From a checkpoint of a small image classifier.
Model: 48-pixel images, arch swin, activation swiglu, depths [2, 2, 2, 2], widths [64, 128, 256, 512].
Training: normuon at rate 0.0078, 5400 steps, batches of 192, held-out accuracy 99%.
Data: trained on numbers of one to four digits printed on busy colour backdrops, 147500 training examples, 7.0 epochs.
Rows from block 4 of a small image classifier, named by matrix and row number. Rows with one number belong to one neuron. Each number is 50 + 15 x the weight over its row's rms, rounded and kept within 0 to 99. All counts start at 0.
After each neuron's rows are labels from the 100 images, of 14976, where the neuron reaches its largest size: "top examples" is what is common among them; "patch colour" is the nearest of a few named colours to the mean colour under the peak. Only what is clearly more common there than usual is listed. The data: numbers of one to four digits printed on busy colour backdrops. In brackets: how many of the 100, against the usual share in percent.
# gate: MLP gate (model.blocks.4.mlp.gate.weight, 512x256), inputs 172-255
# fc1: MLP up (model.blocks.4.mlp.fc1.weight, 512x256), inputs 172-255
# fc2: MLP down (model.blocks.4.mlp.fc2.weight, 256x512, transposed), outputs 172-255

gate.94:70 65 47 18 53 51 43 82 49 46 56 65 42 42 37 70 47 67 50 41 85 53 51 49 22 49 63 48 53 47 36 44 40 82 57 35 55 56 65 50 45 48 64 41 63 68 56 72 49 42 40 45 37 57 65 36 59 61 43 49 69 49 70 60 63 44 72 46 49 74 19 43 53 62 45 53 37 53 31 67 54 63 50 69
fc1.94:49 83 58 31 58 49 36 58 52 47 70 63 77 39 61 49 31 65 47 35 55 52 28 74 48 72 41 31 31 66 78 71 46 85 55 57 13 41 29 59 38 34 54 38 63 55 63 40 50 45 14 34 56 36 81 53 40 71 60 56 51 21 73 27 48 44 37 64 32 65 38 46 40 43 71 39 38 31 29 52 46 53 62 69
fc2.94:77 57 76 40 45 42 76 59 46 43 58 53 52 23 77 65 62 36 30 48 32 64 24 53 43 79 46 69 57 33 57 44 72 30 40 39 39 67 47 46 56 76 48 44 63 63 61 75 34 76 67 39 41 50 39 75 26 22 45 34 29 56 64 57 46 61 34 45 32 54 36 54 39 65 40 48 51 63 61 59 65 55 52 42
top examples: length: three (52 vs 25)
patch colour: brown (63 vs 26.9)

gate.428:53 26 50 44 53 65 55 43 40 38 63 46 74 79 54 51 60 55 58 46 48 38 45 54 56 33 51 56 46 32 58 59 38 44 50 31 11 64 42 40 53 32 34 56 54 46 63 40 35 33 58 36 31 31 70 22 56 42 59 46 18 41 40 55 56 62 69 35 44 60 58 41 49 59 61 64 33 40 16 46 42 30 63 65
fc1.428:46 33 57 52 38 60 60 61 64 42 71 27 65 99 38 43 73 54 56 38 91 25 42 82 35 33 52 45 24 22 65 54 54 60 49 46 38 58 47 47 67 31 50 58 53 55 76 37 37 35 25 72 60 59 68 05 64 53 42 53 34 49 30 63 49 46 55 56 41 42 77 45 42 45 54 61 47 48 34 49 57 36 54 55
fc2.428:39 67 53 45 38 27 30 44 56 68 52 53 58 49 52 28 73 41 45 45 55 34 46 39 47 60 53 63 39 55 55 27 77 54 76 36 33 37 54 18 46 67 67 58 55 64 68 47 47 38 64 44 45 65 53 56 30 29 34 46 45 18 46 58 61 67 65 33 58 36 79 72 59 55 72 15 30 44 37 50 35 33 57 62
top examples: length: two (56 vs 25.2)
patch colour: grey (63 vs 28.7)

gate.358:41 60 48 40 60 69 64 55 40 45 28 43 24 79 51 44 56 46 31 72 55 44 67 31 40 54 44 55 61 54 30 41 66 64 64 69 65 62 41 38 64 25 12 26 51 66 29 59 40 72 49 64 67 57 71 66 44 65 38 66 57 66 33 41 61 35 49 56 46 34 61 36 37 44 50 38 64 49 55 58 50 22 46 38
fc1.358:23 41 22 50 67 31 65 71 21 54 14 60 16 67 26 48 67 53 21 82 84 43 65 32 53 54 66 53 56 72 44 21 69 53 55 66 64 55 49 35 48 44 13 42 59 64 29 74 43 55 43 43 60 35 72 62 80 75 42 45 40 47 46 71 57 49 66 43 50 50 80 32 38 54 27 50 60 52 48 65 59 37 52 47
fc2.358:87 63 45 48 46 45 61 30 35 54 33 33 63 70 38 57 49 52 55 69 50 61 73 60 34 33 40 32 61 35 62 61 68 38 52 79 64 86 39 36 41 24 58 56 31 53 39 53 71 50 45 28 42 44 51 66 45 52 73 82 56 60 48 42 33 44 49 47 00 57 35 37 23 69 47 39 49 58 52 48 23 46 59 27
top examples: length: two (61 vs 25.2)
patch colour: grey (59 vs 28.7)

gate.66:20 57 38 34 80 59 44 52 45 49 59 63 50 64 49 46 41 46 47 38 58 29 37 54 63 21 41 42 38 28 41 07 59 50 30 56 31 51 44 69 37 89 47 75 64 30 59 37 44 36 65 77 54 59 60 42 43 40 68 07 54 28 99 46 63 58 51 82 35 48 18 64 62 73 49 45 46 54 35 44 42 71 32 61
fc1.66:52 48 46 47 42 34 40 65 50 62 38 51 25 56 59 44 56 49 58 59 56 37 29 78 47 00 26 40 72 44 32 30 32 47 24 69 27 56 69 56 36 79 33 56 43 40 39 29 33 39 47 82 48 31 60 56 53 50 86 27 56 25 65 55 40 64 13 66 49 55 37 30 41 70 54 54 82 51 67 34 58 62 59 41
fc2.66:51 58 81 34 29 60 72 51 42 47 16 31 47 52 53 36 55 58 57 62 57 44 36 42 28 71 55 22 55 56 43 41 60 67 54 66 35 24 61 68 23 41 30 21 68 39 65 55 67 37 75 52 41 28 54 69 23 57 60 67 60 58 32 33 45 79 44 43 49 51 70 52 44 54 66 61 53 48 41 61 61 59 81 51
top examples: orange ink (25 vs 8.4)
patch colour: brown (56 vs 26.9)

gate.473:33 28 41 53 49 60 34 61 47 31 37 47 38 39 60 49 39 41 50 57 33 72 30 65 75 75 42 41 36 77 65 29 68 74 40 36 66 51 71 48 55 35 67 29 88 72 59 33 70 53 85 68 64 33 48 50 06 17 56 60 49 32 59 53 64 42 55 25 41 52 56 66 24 67 57 35 65 47 33 59 82 69 43 70
fc1.473:45 44 62 47 70 54 48 61 81 76 55 25 32 56 54 48 43 57 48 17 62 32 77 61 63 59 41 54 48 65 50 40 43 41 71 44 46 39 40 47 42 42 25 52 51 48 45 57 78 51 28 47 22 73 39 72 48 36 55 23 56 64 54 53 73 62 43 60 35 57 75 52 68 55 76 50 70 68 24 47 49 43 61 36
fc2.473:53 34 54 40 64 35 62 23 38 27 61 66 23 67 36 44 53 64 51 77 48 56 47 59 54 46 94 69 58 64 53 41 52 35 48 76 38 77 47 50 34 47 34 36 41 59 28 49 59 81 56 26 70 61 37 76 46 25 49 24 43 44 41 35 46 64 37 63 21 31 49 53 39 37 37 47 55 44 46 58 40 14 72 58
top examples: on a plate (69 vs 40.3)
patch colour: grey (62 vs 28.7)

gate.202:72 31 33 45 63 52 17 26 55 83 60 41 40 33 70 55 43 26 53 35 37 45 65 16 32 47 84 45 45 54 61 37 25 34 58 48 60 58 42 43 40 37 68 47 77 51 39 59 05 33 65 55 47 52 53 39 38 42 44 67 29 69 48 55 41 43 50 65 50 68 37 22 29 47 52 44 56 65 43 74 46 65 28 51
fc1.202:30 51 62 66 35 69 70 65 37 50 47 36 69 72 25 43 43 75 52 58 58 57 62 56 56 60 29 62 41 58 41 63 42 53 42 38 53 50 60 67 25 49 40 40 20 29 71 36 68 47 59 58 33 38 62 71 56 60 72 21 59 43 44 60 68 60 53 47 60 33 71 71 52 54 49 65 43 29 79 28 74 57 74 49
fc2.202:45 35 53 46 88 33 26 46 49 43 73 47 32 67 73 68 28 52 67 53 47 59 60 52 38 58 59 74 70 36 43 48 67 52 22 50 55 40 74 58 62 28 37 18 35 35 36 35 66 57 59 89 59 59 81 60 42 56 68 41 46 58 69 65 49 17 39 86 55 48 43 74 34 37 45 63 55 54 76 11 57 66 49 86
top examples: on a plate (78 vs 40.3); length: one (61 vs 24.6)
patch colour: black (34 vs 13.3)

gate.320:41 54 53 66 50 71 39 69 61 45 45 19 34 21 48 55 62 37 60 49 49 41 29 42 21 59 63 50 69 48 38 46 49 46 36 68 51 52 62 67 61 64 37 33 55 59 31 37 48 69 80 30 39 45 49 49 28 50 59 71 34 32 62 43 35 41 30 40 41 51 62 54 33 56 56 40 25 36 70 06 48 96 67 42
fc1.320:55 29 65 65 76 54 48 33 56 54 45 64 51 71 43 56 58 63 26 57 40 75 58 62 77 50 41 38 00 59 40 45 53 42 62 51 48 40 54 46 39 56 52 67 48 32 47 46 54 47 28 53 38 37 71 28 52 41 38 23 79 55 38 46 87 56 42 34 76 32 62 59 63 52 45 74 80 79 19 86 64 27 32 49
fc2.320:57 47 91 31 55 11 48 36 39 55 52 57 47 49 66 63 23 44 57 57 77 34 39 45 32 46 55 46 47 47 75 40 61 53 59 44 55 49 22 48 72 39 70 45 47 27 40 37 53 61 64 60 61 44 51 45 43 50 42 58 44 47 19 76 59 64 59 48 44 44 37 15 54 61 49 48 45 59 39 38 30 55 35 68
top examples: orange ink (29 vs 8.4); yellow ink (25 vs 8.4)
patch colour: brown (61 vs 26.9)

gate.45:60 53 65 26 55 54 42 81 51 36 33 49 64 71 70 46 53 29 43 33 58 33 37 51 52 42 53 52 42 49 49 45 67 47 31 82 65 62 36 45 46 34 59 31 40 50 37 46 84 41 53 66 65 40 46 35 79 76 48 66 41 54 45 54 59 34 49 73 68 63 57 48 37 31 61 45 57 40 70 80 45 40 32 38
fc1.45:67 33 42 39 35 51 42 40 43 63 13 45 55 82 62 45 60 61 74 61 41 58 36 45 17 43 49 51 69 38 39 65 60 64 58 49 71 50 30 42 74 34 53 45 62 43 52 26 82 59 56 50 81 40 64 48 68 86 16 64 16 60 65 53 50 27 66 79 95 61 52 63 17 55 59 29 51 63 63 51 57 54 20 36
fc2.45:81 42 41 61 57 45 35 53 21 45 60 45 33 55 54 49 32 16 71 75 80 39 66 54 42 63 50 60 63 77 31 46 42 47 37 55 65 76 40 40 36 30 63 54 36 53 32 34 69 43 16 35 28 53 44 66 66 67 50 70 61 65 50 67 41 60 52 51 50 34 33 40 17 68 46 14 44 51 43 48 46 62 47 34
top examples: length: one (65 vs 24.6)
patch colour: black (36 vs 13.3)

gate.187:50 58 46 28 46 41 39 51 45 29 32 25 50 75 35 39 30 43 62 75 32 72 38 18 23 45 23 55 52 57 47 59 51 31 35 51 71 27 32 62 64 44 49 47 46 68 53 21 36 36 59 44 48 52 64 45 59 87 57 58 63 43 72 48 29 60 45 39 61 49 71 59 82 54 28 66 35 69 53 61 23 46 61 28
fc1.187:47 49 36 56 71 38 36 54 61 36 40 26 46 66 52 28 39 52 50 61 55 51 28 37 44 28 42 45 48 68 23 66 54 37 41 43 72 42 33 57 55 35 53 39 38 51 41 37 41 35 64 51 37 60 71 13 48 77 40 71 60 54 86 53 36 83 48 43 28 50 70 62 70 54 51 73 32 48 30 57 40 68 25 29
fc2.187:31 40 53 30 67 42 55 43 45 66 43 55 63 53 47 66 72 31 49 26 40 54 31 44 50 48 59 40 29 51 41 56 12 67 67 42 34 64 45 62 47 60 46 71 57 18 30 36 43 78 73 40 78 28 66 41 22 25 48 59 61 50 78 54 49 29 54 60 85 49 65 65 57 52 42 32 54 29 49 61 30 70 45 55
top examples: orange ink (39 vs 8.4)
patch colour: brown (59 vs 26.9)

gate.39:58 59 49 34 53 28 66 55 61 42 46 69 47 53 51 44 39 70 28 36 49 36 40 65 27 31 40 33 58 52 60 39 56 51 45 34 62 45 71 61 34 62 91 57 43 57 54 36 11 67 34 34 79 79 73 33 52 35 21 28 43 70 34 17 46 50 53 77 45 53 65 47 67 55 32 67 71 45 53 58 58 76 81 41
fc1.39:19 34 16 56 64 64 58 33 31 42 59 44 69 67 64 26 58 34 61 32 57 37 32 21 18 46 67 57 50 45 60 67 57 54 74 68 26 18 31 46 31 63 51 56 38 60 52 83 31 55 83 61 49 52 37 62 49 70 69 49 50 49 32 54 35 38 58 53 76 87 34 22 42 60 56 38 53 37 37 76 57 71 62 62
fc2.39:61 41 54 36 28 55 79 70 35 34 56 50 62 32 31 41 53 30 51 23 76 41 36 50 59 31 50 38 29 31 77 38 76 57 50 41 68 52 35 44 53 59 21 45 49 46 50 38 49 31 48 80 47 52 54 41 41 37 64 53 63 65 57 61 50 47 49 57 68 56 39 68 48 22 36 52 45 58 48 39 51 37 52 59
top examples: length: one (70 vs 24.6)
patch colour: black (45 vs 13.3)

gate.62:40 48 59 57 52 55 38 62 58 47 87 62 36 59 37 37 38 38 34 66 42 62 12 43 25 67 37 33 30 52 64 67 51 53 63 61 38 52 40 38 39 37 49 53 51 58 82 42 58 44 47 63 44 45 44 53 46 45 29 89 59 54 76 65 11 47 48 71 51 70 10 42 40 69 77 78 33 34 49 66 38 54 37 28
fc1.62:40 50 38 58 52 38 51 31 45 61 00 51 52 33 65 56 71 58 68 34 62 18 81 44 88 26 72 53 71 53 41 25 54 75 32 31 67 63 61 39 63 67 58 62 54 58 31 75 37 56 46 24 59 63 65 54 36 44 61 38 45 56 39 38 91 75 47 37 62 42 58 60 55 35 22 17 64 52 64 37 53 46 79 76
fc2.62:45 75 61 21 50 57 70 71 45 82 54 52 59 35 63 67 66 60 68 38 67 53 61 58 36 61 30 50 63 42 68 43 50 10 38 30 39 68 49 48 46 57 55 54 41 39 38 44 55 34 72 65 32 53 34 31 46 55 63 62 63 40 86 54 48 54 80 45 78 64 57 59 68 67 41 42 78 58 57 38 49 67 46 45
top examples: orange ink (25 vs 8.4)
patch colour: black (46 vs 13.3)

gate.495:55 56 31 48 38 87 56 46 66 54 74 48 62 49 83 63 43 24 27 59 79 52 56 46 62 21 62 31 54 51 49 64 07 39 52 66 19 61 62 47 74 27 51 48 53 68 62 56 05 41 28 59 49 85 60 21 39 50 84 37 45 49 41 48 28 62 56 58 38 45 55 42 58 58 68 73 59 65 28 39 51 21 61 55
fc1.495:45 51 38 58 43 60 55 72 63 65 50 48 56 34 61 44 39 35 26 37 70 50 42 61 11 69 69 43 29 43 50 41 10 45 58 54 50 65 34 62 62 52 24 52 62 48 83 60 42 32 54 22 16 46 31 38 44 60 69 59 35 55 59 65 12 57 39 53 62 49 28 27 42 55 39 37 61 39 55 37 41 29 73 86
fc2.495:27 61 58 31 45 55 51 68 52 57 52 55 71 47 47 44 52 78 35 49 38 56 65 68 62 71 71 47 55 77 32 39 36 24 35 73 65 35 50 36 24 77 35 67 43 70 33 46 39 18 74 63 66 66 43 53 40 50 42 47 65 76 45 30 41 60 48 35 47 60 35 56 75 45 55 48 35 42 56 35 73 27 55 39
top examples: length: two (51 vs 25.2)
patch colour: brown (60 vs 26.9)

gate.176:38 53 52 57 39 53 47 72 61 66 46 52 49 45 48 51 50 29 63 30 79 28 60 48 59 25 71 42 43 60 93 35 48 63 67 56 59 53 41 62 45 55 76 67 56 50 45 61 22 64 36 64 50 33 48 59 53 67 64 78 08 20 64 56 37 58 75 58 58 40 39 71 55 78 64 46 56 46 49 28 53 47 22 49
fc1.176:64 41 44 58 74 64 43 18 52 44 40 34 64 41 50 42 53 54 31 58 64 70 58 05 24 10 49 34 31 67 46 61 56 73 42 67 14 48 46 49 66 50 44 63 48 27 64 62 42 40 73 58 56 46 62 74 13 40 54 54 56 51 48 42 32 58 30 65 50 59 47 57 57 60 57 46 73 51 61 63 17 78 36 56
fc2.176:49 30 75 56 42 41 60 35 22 47 20 35 24 80 51 41 57 49 51 42 58 39 58 42 13 39 67 43 15 45 40 52 41 50 37 24 50 72 27 57 37 57 53 63 47 31 42 63 34 30 39 36 48 42 74 49 41 21 40 62 60 65 40 26 64 62 18 64 50 61 52 49 47 50 68 46 42 64 40 42 59 66 52 50
top examples: length: three (61 vs 25)
patch colour: brown (56 vs 26.9)

gate.42:41 67 62 64 55 44 45 87 74 31 67 43 67 65 32 45 07 37 48 90 59 49 68 37 37 54 39 40 35 00 38 66 60 16 59 53 51 53 89 55 61 78 40 54 45 38 48 30 44 67 29 50 80 48 31 54 31 54 67 50 58 57 38 77 62 53 33 75 47 68 16 53 58 45 63 50 63 65 35 56 49 54 46 58
fc1.42:55 31 49 41 37 68 47 15 39 61 47 56 41 42 63 51 94 57 56 15 50 46 38 62 83 40 51 64 66 94 57 40 40 63 37 47 33 42 28 48 40 28 61 64 65 76 70 79 44 27 64 25 22 37 75 44 57 49 20 64 60 54 60 36 44 50 68 34 46 34 73 44 64 54 34 29 53 32 58 54 50 21 70 38
fc2.42:72 54 57 22 45 40 48 36 44 36 54 46 36 53 44 35 81 53 60 74 43 76 61 56 17 56 56 35 27 40 70 49 73 54 32 59 20 38 52 41 52 65 77 50 51 75 51 56 48 26 33 53 48 58 51 23 29 50 64 55 48 43 64 58 49 57 60 67 63 33 39 51 54 42 37 46 66 40 40 60 44 36 45 28
top examples: length: three (52 vs 25)
patch colour: black (31 vs 13.3)

gate.125:68 52 52 23 29 65 62 39 48 34 54 58 61 42 43 55 33 24 34 28 67 57 67 32 28 44 90 30 50 43 39 55 47 69 43 39 55 36 35 53 59 51 56 38 43 80 44 48 69 49 36 55 52 43 52 46 33 55 59 39 32 58 51 35 51 51 43 52 76 77 31 74 69 45 73 43 44 49 48 34 73 52 48 23
fc1.125:39 50 27 78 75 44 59 48 64 64 44 59 52 40 74 51 64 49 74 54 63 59 63 59 83 53 43 59 62 99 55 60 56 47 72 47 13 46 31 52 23 45 40 40 61 42 52 65 50 52 44 65 60 45 52 63 73 58 57 54 52 41 52 30 48 71 55 22 54 44 48 45 26 74 22 41 40 45 44 61 47 60 43 41
fc2.125:45 46 51 42 62 51 43 58 45 55 31 45 65 65 70 67 20 48 69 52 51 72 29 09 44 71 51 45 71 65 37 45 41 25 37 51 58 51 24 31 66 44 33 65 54 73 51 34 66 73 74 78 51 70 77 73 20 32 48 62 51 32 27 36 60 16 54 53 58 34 74 38 33 79 53 50 25 63 55 40 43 69 23 53
top examples: length: one (51 vs 24.6)
patch colour: black (40 vs 13.3)

gate.410:62 79 24 38 82 28 58 43 49 60 23 50 56 50 41 54 40 49 54 46 60 30 55 64 50 28 34 63 43 50 41 65 58 51 66 40 59 67 41 61 58 69 48 47 30 76 51 31 71 72 53 46 79 53 50 65 69 60 56 66 33 29 67 33 69 68 59 49 60 41 62 21 47 74 59 54 37 23 38 32 70 75 61 47
fc1.410:26 62 46 48 51 64 28 67 60 54 59 51 52 29 53 53 44 35 57 54 61 81 19 56 75 63 76 34 79 47 51 49 42 53 54 48 55 47 21 29 66 75 50 18 66 55 63 44 25 32 25 67 38 48 73 63 47 62 31 39 63 31 57 53 52 40 37 39 38 53 34 68 60 59 51 61 27 65 55 58 37 46 66 40
fc2.410:31 54 47 56 54 77 61 28 44 28 52 36 56 37 39 68 29 37 67 50 46 72 79 32 54 33 75 50 41 52 43 42 36 44 73 69 22 50 59 67 52 50 35 32 68 53 53 58 30 27 47 61 31 41 40 85 29 69 50 51 35 40 40 40 61 45 43 48 43 54 27 71 51 68 48 62 49 39 37 59 41 51 35 38
top examples: length: one (69 vs 24.6)
patch colour: black (31 vs 13.3)

gate.206:66 56 43 67 31 29 51 69 56 53 55 40 59 35 41 37 44 43 32 42 59 43 62 51 41 62 35 42 81 58 74 38 39 51 46 35 66 46 37 66 31 40 40 69 50 38 46 64 41 49 39 24 68 49 66 53 81 64 51 45 15 52 39 49 53 45 56 70 28 59 33 58 52 41 56 51 41 30 66 65 56 66 59 86
fc1.206:37 50 61 37 58 70 60 16 27 61 39 25 22 50 37 40 39 55 47 64 58 52 46 46 51 51 53 36 41 56 45 41 39 63 57 60 46 58 68 36 60 68 53 54 54 48 27 45 68 41 30 57 51 51 55 76 08 47 38 45 71 56 80 42 32 49 57 45 67 59 79 54 56 55 52 58 76 71 48 45 62 35 38 54
fc2.206:46 14 41 58 53 71 29 43 26 59 44 60 37 46 58 45 38 40 51 42 74 16 51 37 51 36 49 45 39 58 68 76 43 60 35 56 63 68 32 43 51 55 27 40 54 67 50 60 68 52 57 71 26 24 55 44 57 39 59 50 64 60 65 51 54 54 56 50 33 28 65 43 37 43 65 54 66 39 87 39 63 51 37 28
top examples: length: three (51 vs 25)
patch colour: brown (58 vs 26.9)

gate.160:44 63 76 48 40 46 31 66 47 34 58 48 39 70 71 35 45 65 33 67 78 45 36 32 58 57 43 21 53 51 40 68 41 58 65 36 51 20 42 40 68 50 26 30 30 40 72 41 38 42 50 30 58 58 49 61 81 53 47 57 73 23 46 46 22 23 54 47 54 63 55 39 44 53 55 46 45 66 45 71 30 52 63 34
fc1.160:49 44 30 59 67 41 60 44 52 64 33 54 47 50 38 74 49 24 45 45 26 45 57 63 43 39 27 78 54 40 83 50 72 50 34 72 53 61 58 49 28 33 67 87 57 64 26 67 60 66 38 88 42 33 55 42 37 58 52 60 29 83 55 58 64 68 57 36 46 33 31 65 48 39 38 65 20 36 39 56 54 48 44 52
fc2.160:32 35 42 61 48 62 51 50 90 51 61 57 67 41 70 38 45 36 38 40 50 46 68 53 47 83 58 16 43 69 71 67 51 40 43 33 40 44 47 44 52 49 61 59 34 52 53 56 69 53 39 56 53 72 32 34 75 28 54 31 45 46 40 65 61 44 46 36 34 46 58 40 41 50 59 59 36 55 43 55 24 57 57 70
top examples: length: two (56 vs 25.2)
patch colour: grey (62 vs 28.7)

gate.84:68 69 65 41 69 58 60 76 53 34 82 45 43 61 66 60 46 75 54 47 42 63 48 31 44 61 50 55 65 55 47 51 26 34 54 38 28 46 53 38 69 34 57 75 48 37 42 63 31 41 50 35 71 48 34 38 66 61 40 37 37 63 67 73 73 43 71 15 47 29 37 45 38 52 67 57 25 68 13 66 50 48 67 49
fc1.84:56 59 56 65 30 50 80 25 06 59 33 40 38 61 70 55 77 44 60 55 65 62 41 31 59 56 33 45 25 11 55 25 48 54 76 84 40 23 53 62 50 56 51 26 52 43 46 46 57 39 36 51 30 53 31 26 28 35 59 73 65 29 50 37 44 52 32 45 27 42 72 56 24 52 45 57 74 22 48 75 53 64 33 52
fc2.84:50 55 53 58 76 80 28 34 72 52 36 59 10 24 42 42 45 42 33 59 57 23 54 58 24 59 45 41 71 58 41 54 67 36 62 17 35 33 32 57 39 42 39 75 45 50 48 35 34 33 54 61 65 48 52 29 25 60 40 58 57 53 67 64 73 33 63 56 69 26 30 69 58 66 50 33 60 48 66 41 53 72 53 47
top examples: the digit 1 (47 vs 22.5); first digit: 1 (40 vs 10.1); last digit: 1 (28 vs 9.9)
patch colour: pink (46 vs 18.8); white (33 vs 8.9)

gate.224:51 33 31 86 47 42 32 78 68 39 54 25 49 58 45 40 73 47 38 70 68 65 51 56 49 34 69 63 78 49 25 60 56 47 55 23 47 40 41 96 45 51 49 43 42 57 49 44 56 44 46 65 43 44 40 46 47 68 38 62 33 77 38 38 44 59 38 39 80 54 63 47 40 58 66 37 59 47 67 31 65 49 57 59
fc1.224:64 42 51 76 57 63 60 15 49 46 32 32 62 37 16 41 42 74 67 51 54 48 33 54 79 65 48 67 48 63 46 48 66 64 55 45 70 42 73 09 39 63 54 50 39 57 43 37 62 19 19 59 64 40 70 64 48 36 36 41 53 27 50 44 68 50 35 45 54 35 88 47 42 58 31 51 35 47 60 55 52 27 29 40
fc2.224:39 84 35 27 71 18 70 51 69 57 34 82 37 37 51 42 17 65 75 56 47 70 21 49 37 60 60 38 61 71 31 62 63 35 55 51 55 57 81 25 33 60 84 73 57 46 28 50 53 56 49 52 54 70 67 54 77 71 76 27 53 67 60 39 74 28 37 39 48 44 37 52 72 47 75 47 54 58 44 47 65 41 73 40
top examples: orange ink (27 vs 8.4)
patch colour: black (52 vs 13.3)

gate.491:33 32 44 60 42 40 27 68 36 37 60 57 65 54 51 86 34 29 50 45 30 50 46 83 41 63 45 44 56 34 52 55 48 71 65 40 69 47 48 70 51 30 59 56 58 57 44 60 30 82 39 56 50 69 52 17 51 59 41 28 47 75 45 42 65 39 59 51 34 26 29 45 40 12 41 74 44 42 36 38 37 62 52 50
fc1.491:61 78 62 26 54 34 57 45 47 74 52 42 54 54 67 42 55 75 58 29 53 71 66 38 33 40 63 72 52 63 67 25 43 46 16 51 35 39 33 45 50 59 33 32 44 62 55 31 68 28 54 25 43 59 28 74 86 52 55 34 56 19 42 55 62 51 10 41 41 71 63 50 56 64 40 51 55 29 39 50 67 49 60 40
fc2.491:42 61 47 44 67 59 66 66 55 28 51 52 48 59 67 55 49 13 83 81 29 60 55 22 44 58 62 57 70 40 53 49 61 75 54 52 40 83 40 22 53 37 42 30 59 67 41 39 71 60 55 13 47 62 43 39 58 51 33 42 66 70 62 82 31 44 65 33 60 37 39 52 13 40 60 51 71 41 64 73 57 74 15 39
top examples: orange ink (30 vs 8.4)
patch colour: brown (60 vs 26.9)

gate.113:26 19 37 56 45 83 30 47 40 50 69 43 36 76 60 59 23 51 47 49 51 67 56 41 64 63 61 52 75 20 48 84 58 29 53 63 36 58 77 32 33 51 44 50 57 55 75 47 28 49 34 50 37 57 73 34 77 36 52 70 70 45 47 36 49 42 52 32 39 48 43 51 56 50 76 61 68 61 58 49 61 60 72 57
fc1.113:38 75 15 61 34 67 21 50 47 46 57 66 59 76 67 44 50 56 63 55 46 13 44 40 49 47 72 49 82 42 68 75 59 51 50 50 40 50 85 49 72 32 71 49 40 70 30 62 40 20 40 49 46 72 39 16 74 54 44 45 44 41 50 53 28 33 53 63 69 79 40 44 39 42 62 43 30 31 36 39 56 20 63 55
fc2.113:42 46 55 42 67 42 45 33 39 38 62 47 62 49 28 60 56 47 45 55 40 45 61 73 33 64 27 37 17 35 56 51 89 82 24 51 70 55 41 42 37 51 42 47 47 73 51 83 53 55 51 73 24 47 44 40 53 98 48 39 31 37 35 84 43 42 80 45 60 23 54 18 61 42 33 52 59 42 70 68 57 42 33 49
top examples: on a plate (74 vs 40.3); length: one (57 vs 24.6)
patch colour: black (42 vs 13.3)

gate.149:43 55 37 69 30 52 81 10 53 63 82 51 37 54 61 67 46 81 45 46 46 42 46 22 76 45 77 37 58 80 58 58 74 18 54 19 45 40 47 49 44 15 55 46 59 33 44 51 54 37 42 23 48 48 64 70 48 59 72 37 40 51 32 73 28 75 47 42 68 43 28 11 28 33 48 51 52 57 57 50 34 59 36 44
fc1.149:99 54 63 51 72 42 61 63 38 23 46 06 76 70 44 60 48 43 24 50 25 45 60 70 55 52 52 34 40 42 66 43 41 70 25 53 45 33 61 48 32 46 46 86 56 52 63 33 43 72 63 62 62 40 19 35 50 36 47 60 50 60 65 44 59 30 54 58 34 59 58 57 84 62 67 48 45 58 54 54 54 44 54 46
fc2.149:59 49 56 65 65 60 61 51 58 93 53 52 66 52 42 28 44 24 56 43 53 45 45 47 54 63 60 39 47 45 36 41 50 59 55 68 46 67 73 31 63 65 80 48 80 36 70 62 51 54 53 70 73 59 56 59 30 20 56 53 60 51 26 41 49 66 23 21 41 53 27 57 51 47 39 80 31 44 36 48 55 57 30 64
top examples: length: two (55 vs 25.2)
patch colour: brown (57 vs 26.9)